config = dict(
    train_examples=26041,
    targets=['first voice'],
    embedding_dim=192,
    activation='gelu',
    fused_qkv=True,
    subsampling=4,
    eps=1e-06,
    weight_decay=0.05,
)
Rows from block 4 of a small audio embedding model, named by matrix and row number. Rows with one number belong to one neuron. Each number is 500 + 40 x the weight over its row's rms, rounded and kept within 0 to 999. All counts start at 0. Numbers have three digits each. After the name is the row's rms in percent of the matrix's.
After each neuron's rows are labels from the 100 clips, of 14848, where the neuron reaches its highest value: "responds to" is what is common among them; "loudest band" is the band of the loudest frequency at the time of the peak. Only what is clearly more common there than usual is listed. The data: two synthetic voices taking turns or overlapping, over music, noise or silence.
# fc1: MLP up (model.blocks.4.mlp.fc1.weight, 640x320), inputs 0-106
# fc2: MLP down (model.blocks.4.mlp.fc2.weight, 320x640, transposed), outputs 0-106

fc1.278 199:518480467353539449533531488510475516543509534554431574534455489571481505475510475545507485451571510563461490466551431546464514510539470530620521475501456479477503536493496567383553538494477516491536476496539476447531482511432360543467488465522484502432495560505492471486553504511529492469453555529471477463574504539497467
fc2.278 198:507439514450493465524488481469509484449491481477499559493458511504468507473503493489511509480537504459507490425526470565516463518447578499542526546470528516461543496543465523469494518536462460492479499497603457425492510480530470457491488568521477463537457525548447449552509513541445444485459531467492508533570436551542513
responds to: child-like voice; first voice: child-like voice; second voice: child-like voice
loudest band: 500 to 1000 Hz

fc1.115 084:476533495475528479531571441439510488450501501570442498501483517529500509522504502539535541487518497482470526584452511568479493463514473425559500510587505540535473533541524512462554435516503538477523535497445469510601477443499438507534513505502478472513488477398476492468549445453551465471489498545526455555473627479517513
fc2.115 070:457536559524500562519504467526485461498476535501485483484520450493475494548501530512543521517434512554546530528459480455514546472473505487491466584561567556432483473487492476577502451482559537499535450516464443485549577463479499519612478498499483440523460447479501476456455440440476501377596482433562460539484397490543559
responds to: deep voice; first voice: deep voice; second voice: child-like voice
loudest band: 500 to 1000 Hz

fc1.186 185:523478480333537458537533503510480522529495530545435571538465479575487496473504482549509490459571509584456492459532422535461516506532463521616522479505459487477507538488495564383554533484481513490542500498543470437528482512429381552480479459533487508428494563512500468476548508507533490479443542528479461459559504517494475
fc2.186 182:498438515467477470538482478489506497455482490477515571482455502505472509471497500487513518485533509456515488434522465558519459511439574495542504535455527513464539487551479514470491525552456445501486497495588475430503505487534458448490498578522481480525451512533448449552504539539456455498460526441477510525576454550553526
responds to: child-like voice; first voice: child-like voice; second voice: child-like voice
loudest band: 500 to 1000 Hz

fc1.563 130:461542476385505529469523482478493434454497504510545564519457537516518479488501486510498561513492551522509463498520422491468425525517400460588510439518523547462500521535533526309512489479454497464596459536520461478586572522489463569518489474507472505552531455473513471484490519438511504506542457446514457480480532481468505
fc2.563 144:445496537501465524494492484480482514508526506431583517460507508480518541537449539489529550515497488438494550526466425502493525445495486430520437531453502437511463462510490433455483416506474517548559540463408470529538447430501510459594533507450554482491485455395472541530513481506502489530478503491493527559491620504545558
responds to: child-like voice; first voice: child-like voice
loudest band: 500 to 1000 Hz

fc1.298 091:497505508423487531510537417487450482506470509501555490521537525505443534539474526553554571543452522514454476485501517548447466492539437469585481499497497515589519500539496493464500438465433483465476461473457496571583518490459444542583542498550500479474529519436448460500516497476503409473507499506509419509540564516491459
fc2.298 097:467511475496422493495403512561516482514488548531545507461445432472492494559482489500461549553480449471468464504500524425562554467468503486504507459490495458512471505513542445488465455507516493541484519505506554535467506514546542505493478444537494571470493426524514462542522533567530593513557483506532518474450452480452530
responds to: deep voice; first voice: deep voice; child-like voice; second voice: child-like voice
loudest band: 500 to 1000 Hz

fc1.460 073:438506524419540520495508481494532448491451544532485543442480486511453563541530496534548530419534552515460542530488460506559533524486447475538497519516490521466442524571486447408516410551504422483565479537445444452607539470531468530565496515521507486488498446429481464458552481454506440528452489497451481534471581526571543
fc2.460 065:541478557509506438476426538522470570553526505444542551495479490451487501521445495549433525459525441465479502510556467507492496502495522507520566482448431436431545457471449522494457554506464466588503488481505528423492484578527507453531437509567504518442566518449500446604536473489461528575489530449477532545515573549417468
responds to: child-like voice; first voice: child-like voice; second voice: low voice
loudest band: 500 to 1000 Hz

fc1.584 185:518480476328536448545533505509482531535506520546421577543457478564485484475509482544502499472566505580439497465545424534468518515536473528631531482507458494472497534493506555377557528481478514489535506498542469450525474513426371546476468466537478510432484568513497477465554511511539514472455547547500474465579506525501469
fc2.584 186:519457504445472455543465484488501499451504490493511570487442507507458533482487505482530522493550500446512505435527437555512463505446559493536511524480507515474550491518467511462503522535465452514504491486582479429500517493537468460493497571520487466528450503536444462555524538530445435511468522459473506516582450540545526
responds to: child-like voice; first voice: child-like voice; second voice: child-like voice
loudest band: 500 to 1000 Hz

fc1.475 112:454462531421493516508575467438482492524521485526513505509506509523473527498497514521526581479491509482498548441529517555446459475487502403588465547507518555542512478521468499415518456470446508494477487519473465492583444465463402477567530520489500441496507497464472478529505456518476416476446547459477472524560559553563483
fc2.475 113:470532522498486537486483531487488508501482514466541473482536449456506529518490524493510617491470509515501549483467540448563502462451470438501473529469526458607492472553521447445455441488522522515508516496401447568585470451528479513607482525498521513491485483414503514488509464518503511483459530501494567548453621492555518
responds to: child-like voice; deep voice; first voice: child-like voice
loudest band: 500 to 1000 Hz

fc1.123 103:475496459444536519476455496500564426499417549510491527483500503561491525500504466509511531484481547486507460475534487551492524546584462447548478441520505533530510524502500524433531447510506455419517433472461435508632573471497436571576508524531492509489484510385524469491517465487551417501485468507454461478504657543508516
fc2.123 091:458574537469573547559523503537462542502527495542483487499518501504517491495505569491515481508490548519542557565427494435492494499484397499485511562554513560515470564494488436464552437483507525482523475553467491519579516419473510571547487518445459470513465488475540527446489475417474493477500475534523495501505545491538504
responds to: low voice; first voice: low voice; background: none; second voice: child-like voice
loudest band: 500 to 1000 Hz

fc1.26 071:444541504419517487509508485488492491493441491541469545489517492497465496498472466523528513538479542455438485539515457500489506503510418476572504533526500516511504507539506541431497474491434479429605515471484437515639498497514448576578501502523531476516496492359505483421517448449547481478534512516527449496464657481518542
fc2.26 055:494499487501500453484443482551454527521499540484544532484494505508451546520466510479534512585539436474482470488537562414534548477482480459547534459428475516507406487443513449573462492480500486561436558496503566553447490518508539500486504459532467587470508442557477495532488550526502556531519496480512510441525476477515481
responds to: low voice; first voice: low voice; background: none; second voice: child-like voice
loudest band: 500 to 1000 Hz